A small contrastive image-text model, trained from scratch: trained on seven-segment displays showing three digits.
Rows from block 2 of the text encoder of a small contrastive image-text model, named by matrix and row number. Rows with one number belong to one neuron. Each number is 500 + 25 x the weight over its row's rms, rounded and kept within 0 to 999. All counts start at 0. Numbers have three digits each.
Before each neuron's rows are labels from the 100 texts, of 14976, where the neuron reaches its highest value: "fires on" is the input token at the peak. Only what is clearly more common there than usual is listed. The data: seven-segment displays showing three digits. In brackets: how many of the 100.
# fc1: MLP up (text_encoder.blocks.2.mlp.fc1.weight, 1024x256), inputs 86-128
# fc2: MLP down (text_encoder.blocks.2.mlp.fc2.weight, 256x1024, transposed), outputs 86-128

fires on: "4" (100)
fc1.600:490545523524514492469511529469486481460512577508482530513527512477494552483472485520489506511531461507540457522494494482517471480
fc2.600:518459478494501517539503479521523525512475428506498505511499519505494484501505509514532469483487525495447553492515522512489531506

fires on: "8" (56); "0" (18); "9" (13)
fc1.223:495516506485491496486477494487489524480511486512499506488487524489520459523544496462501456492530529503491530470517515468507482485
fc2.223:490496512539503486485523471529497498544474518501511449517521495506498546481497490484497524527485491521523460537490489517492507503

fires on: "3" (100)
fc1.471:494466517514478481506503522517482506479464450504500490531498509517506523464486494477483498494538492477509512471468545449499447500
fc2.471:481556481525496508492489494457531490511536556499492524476497508464506483538531502512502496485458518510476500553538448535486530533

fires on: "7" (100)
fc1.355:483484540531514518495497530500491524501520507514481519493482469484524490502512495454508535514487538521528482502520479508481512502
fc2.355:526485475482486507515534442490514489510487511490534487523514530523495517488476514529466466499526491468482516473472484500503503498

fires on: "<end>" (100)
fc1.512:512462502530529510548461490470523565438538479534511501483539523487486513509469493484492421493502473446505454530517435491503489450
fc2.512:517502504478476453447533488538488442550465518479500468524483469504503497483501505530513549512508547543489547473487513502524498563

fires on: "8" (100)
fc1.608:502509528528498527479458570519591511473446464518520525520500536569531488498511475519487510521527505507521525492508483443487489539
fc2.608:513504446481502498532554446500438498506547549474504484502495482458478493499452517502517491489482497493480468505475541531510513469

fires on: "7" (83)
fc1.395:476515519511532500536505533516525485502483486512474515516495530515490505495516507504478406545468515446542496530541550507461473504
fc2.395:513481478512460480473507462486516532480518519508506489511483479474503479480476489504511570460533484563457489484453479477546529528

fires on: "1" (59); "5" (12)
fc1.176:517459449526544501467503533516467526433516531505490511497477496515508497535519556519492511514514484513542453465488501499495533456
fc2.176:496529555477461488523491470515548478556485496512501470485519492496474499460449437478504473485503513488480520525507512527520475526

fires on: "9" (92)
fc1.55:473511511494513475488505505537505508508536492478509452498475512463523505503496483442494510521524528505486451485512510485488518483
fc2.55:518475502515488507515493513484489492486482496519503528530519507526445490498538501552518515491463465489502529515475504524483474502

fires on: "9" (37); "0" (20); "2" (17)
fc1.317:458515526469530479510447479503507450539497487493537497476469437476480511487494515501493517563537513565513478546493476479469493536
fc2.317:526470496539482520468533495507467555490474529451472506555503544535519447503531469507505511447482475438496523483502524525518517454

fires on: "4" (85)
fc1.217:511519514497497489500555526508536500473536485485485517495471481516514496535497485481480495512468550483541497499538514500531468488
fc2.217:471472485476507493491440501480459487543466511520533497493546515479496511490517523501508509512488460506461517508478476493494517522

fires on: "8" (42); "<end>" (40)
fc1.368:487465541492478536511474527464517505487544447471497538499521521510479493494471500494474510483513482487487533517502471469451505472
fc2.368:487514478514500487495518475521490452510489546547487469491465456508519498500524483482525476503510534492504474486499515510547487510

fires on: "4" (41); "3" (35); "7" (13); "0" (11)
fc1.59:473520483502490530489503477507532493496512555495481499433509508503495520525501550536490529498443476456485499521523548519522502444
fc2.59:521485527490510490504491535500471507490486459512520476534499488502515484455506459473510490513575530539523498487493456512494520554

fires on: "9" (55); "3" (18); "1" (16)
fc1.520:516496491477468494475452452476552533520505504508468511508567588477506460516487493491511495518516477495482475517503491484534506475
fc2.520:501529524545515502479527546521440487479512494518542483501463427531509559470520499487484501488485523516489524492487541493496513524

fires on: "0" (38); "5" (24); "4" (19)
fc1.753:556492477524487499520490550495521506504464495540509492499487501494474526513498517470509529474437514448479494455482494473506490544
fc2.753:473505540479530486474534456498477494502534473478517503497538502494497481486503496537513449527559475547522484546494504534501503460

fires on: "4" (42); "7" (26); "0" (16); "8" (16)
fc1.567:493497504486543499502484461482501497535442496472483511508510521523474489466467477478497524481477513487499550477548450503514439499
fc2.567:495493489503446522506526506506491525477535515524526491476514494489542505525522527506503487529505505518482431529476558514486530518

fires on: "<end>" (100)
fc1.616:511497480538544515507534536451541484496547520440510489482482526445501509497518513490496502518483546513514478524463513501507494450
fc2.616:482496509477479501489471453536508513501456504519484500544508470524468504476475516549526505493514476523489516496495476517498505569

fires on: "0" (73)
fc1.32:520491475516535510496484533467503490496465517511499494548493516526484475528494486495484536515500461493509515505480506467468498508
fc2.32:442482500473504485531517456538480511513556486504475521467514497502532500498498530514536500490460525526484500485521488529523489487

fires on: "5" (100)
fc1.497:492527504483508498533522507504506468552502511463490490475511495541486547528505438491503533515538458471536490505475487471492515552
fc2.497:509497510537514489487484533492493550456518486516524507528480498454508473472514571505523452489463548502466499496524532537493489492

fires on: "4" (36); "7" (27); "5" (21)
fc1.598:531540493525497509445529493527459483525491509505497536538498469491479512476484505513497482505507529508494499490515503480473499541
fc2.598:482454513489492495545448504469531531485492473501498449488538475505516501502530515481485491488476476506508514501518475520491490504

fires on: "5" (42); "1" (21); "0" (14)
fc1.515:486484482513496503476503492523472486512466474520508497515472515527538490519470496493462517461481486508517533507517489538540476472
fc2.515:484533533456520529504486514496519493509504510480505466510509487491510485496505492491511501510540482486487475464491466490476513539

fires on: "4" (22); "8" (21); "0" (19); "7" (14)
fc1.8:521494527485495508534506534516520500487517455511549512542463486508495506476488549493492503526507521487486527520503449523527542486
fc2.8:490499440488503479481469462490446475488485548444496497462529507498497492537489439538498500481508481523530486500496533473471473488

fires on: "0" (33); "3" (23)
fc1.18:514525521492443483533542495503458523514471500489493522476495496534524522515554512507493547506537540510527533488476454501502531432
fc2.18:495471448515545508453456502497546465474512521507508470524507507475492469500439501497530447509452474471479470504517545508527492551

fires on: "4" (29); "9" (19); "1" (13); "0" (11)
fc1.481:456501497490526508530524460531527491470528503485467517484510478494506489514496492485522509504464557502496511491499494476474497454
fc2.481:500499479516459520475464503499494487557456503494529467493475488548477519464503523504508482502531480495476488524508470537510526518

fires on: "7" (71); "." (29)
fc1.364:507502534496491508528507536515511513456465481510505488518505514516510508527465497506529504510510486484536493507481497492477528551
fc2.364:510498492497507481468498491515469505538532482482499512475487496478485482494520500493441506487491519521487514497525508495529485461

fires on: "3" (16); "2" (16); "8" (12)
fc1.382:513517496486461552539512541524456492512491504497492476497525472543475449486534522478451540468486492469502498492455546517535493508
fc2.382:532493488475534481475490451507548515513508504489476521516463527466533535497438489523490497474504519520517496543552434487493498467

fires on: "1" (50); "8" (27); "0" (17)
fc1.692:461499483537512513541496517460435495542490485480547509447473475450517476507494490483504517506511551507502457488527534500505544487
fc2.692:514508533470490494474501477541566519468490539537483490542549550547516521489521520494504487471510453515516546478457482505508474494

fires on: "5" (96)
fc1.393:498474507474499489500499505462519525494494476532518538511542466481490504491452484475520498534471558515488468514481493475476512497
fc2.393:495528502525487520508507489538483479513502528492497485501465527557547492519548498526509515480530452503521515469508510495547507511

fires on: "<end>" (100)
fc1.684:515521492522500454512481479450511496545536536514530489454480480487462498510498523512495489520510530536497511475536508496533497468
fc2.684:459479507457529488491517529522506501482465488523490496525520500500493506496488435489504509513481490489487520540497535501474483483

fires on: "." (73); "8" (15)
fc1.396:513523497501506513524484487465515480503498468508494496543511499497521487490548481498512509468521513502470527465518502474523538485
fc2.396:491477497503480494458508490515497544504490542459483491465491509489498492503445542494484467534470509502507473516482499520494487529

fires on: "5" (17); "2" (15); "0" (11); "6" (11)
fc1.81:499527505470492546498479502478509513488506484490534521497480444479487464507495506504504506504543532517501499487537485487523530488
fc2.81:516449487517507469501495496547512475503504526509474475497511554524505513474485493506476487499467499481516500518456513493469481523

fires on: "1" (90)
fc1.113:496525496465474503522497515486496504489471476511521520500461496490512472490529487507496493527527518509490515490515500534525514531
fc2.113:479481488549541486505482483522520521519517498494481478497541475508512517537486524500545484474472482487515459496484520482492512457

fires on: "8" (26); "9" (14); "1" (14); "2" (13)
fc1.767:526531538508504551504469447487495497484491539502505456517517551501508513475488485460516483505491493451477494486476457511477529557
fc2.767:480495516488488459483519561528471521505492469497510512471471411495506466513501506534482505496512479514548525517524521500535474474

fires on: "." (100)
fc1.110:502530492519496498486540467532493474479510508533497511493530483476504525492518521499528511532493466536469486504497535532489484527
fc2.110:482473533506515509503484499471499495495502476452507501474461471510487505515512461518462491471490517447526513472517453464508504464

fires on: "0" (50); "8" (47)
fc1.654:510527513516467547487459504503489542490506542497522482516486474504523528501534481473465496526501498525504502492533496495546498483
fc2.654:498475487489524479479533547477514463488462449508468495490489529492499479508461521520507527491512497530525499505460525493479504513

fires on: "." (100)
fc1.670:490480517489521488480525500513533491492514475510501480500496525527520497493459488517500523505540516507459496531489509512504508505
fc2.670:511511493492500474481467521498489505517494524466484503467504481491510511536534515482501481502460507499502510466518487509481489511

fires on: "8" (62); "0" (30)
fc1.721:469456452519514526506488510477509542464461504521506519533470485486484497471531553456435457481496490503509520467490447515540523475
fc2.721:519530554459478482491497483533492487523493494504451484451506553508507528514447457528559526529526522479521482540501539476473514508

fires on: "9" (30); "0" (28); "8" (27); "3" (13)
fc1.88:496505506503486481530479460515505506542491481486486497490495489450520548501514477542515533500479540497485497470467488551508504493
fc2.88:504470503490498513468537530480515495470493535525506484505511511538501469502483492459498457505530461502502498519511514487491474516

fires on: "0" (59); "4" (17); "9" (11)
fc1.308:521528548486515506498496470527519527475507516522514500502507497474534513510509521524525452440494489476530512522488487522502503512
fc2.308:485447462509476498511475514483471471502485474504506514525478500515479477485507465474490526577479511501494468503524510485515502507

fires on: "<end>" (100)
fc1.358:527496482525489519520533509499457452539499522519504523522488545472484531499487507473507493485485512480535507506519509526503531432
fc2.358:474499509461511477455469475474545538472494481466463459495532449521512467488481487518509504500543492514461494503485475485483457550

fires on: "1" (43); "4" (13)
fc1.245:501502489504509485503479508505488491540483512506528523503496471482574460530493461463492530419503511482477467505481485481511533508
fc2.245:499493521465481536493494487500500482503498468527483456495523539512472517473483521537505485567500503535510543478521522517484458489

fires on: "6" (21); "7" (18); "4" (16); "5" (13)
fc1.268:541477459527468542456477493551480510486465491508525456477469489520461484493529517507470485470490487546509508530518472496516477494
fc2.268:457504544494530471540531527467513503491511510477465529511511492481531505548436460467474525505487494469487504476486502524477491497

fires on: "." (100)
fc1.517:509496522489492522520509456523540496526407509489522507514532480489512480551462474534476512541513499495484512488478488494532493539
fc2.517:507513495532511483502505563488448507466543498526511516527439508520465518470542513447553507500468490501531520517521526526462520463

fires on: "9" (32); "3" (24); "1" (14); "0" (13)
fc1.549:455499483497476481478517497544529472517485493508515512500467461492506503492502479467471523474516484491533479454493485478541492510
fc2.549:527506525491518518507480533452499516485506512512473516478536534509481509497481542527551483528487488477473492530510493524440512555

fires on: "." (43); "5" (23); "3" (16)
fc1.441:489490496522525506512522553518496509521469509528483494505495509510473544490488496436522513482506524530484491489520523516504536475
fc2.441:518486497479480480485485441490484500479530522487525483523513512521539461496505525513503472494519468458482517531519477485515476530

fires on: "<end>" (100)
fc1.7:539494468510473471491517523460482515533477505512480570530492517536484517454522471482461482507547520540488528494498491477489462508
fc2.7:439510520481534513516473490523498508477541509494503452474507479485513497537470548524555537468452487475528477504489509519532543493

fires on: "8" (50); "1" (21); "4" (13)
fc1.26:524494521468473465536513509512487463515526491500467520507531538504478511466476488503487482508477513485542519505540501502496501489
fc2.26:511506452507502540444485506460516528463478474498514484508464472508496497531538513508486484510516500494477466502485482472484512512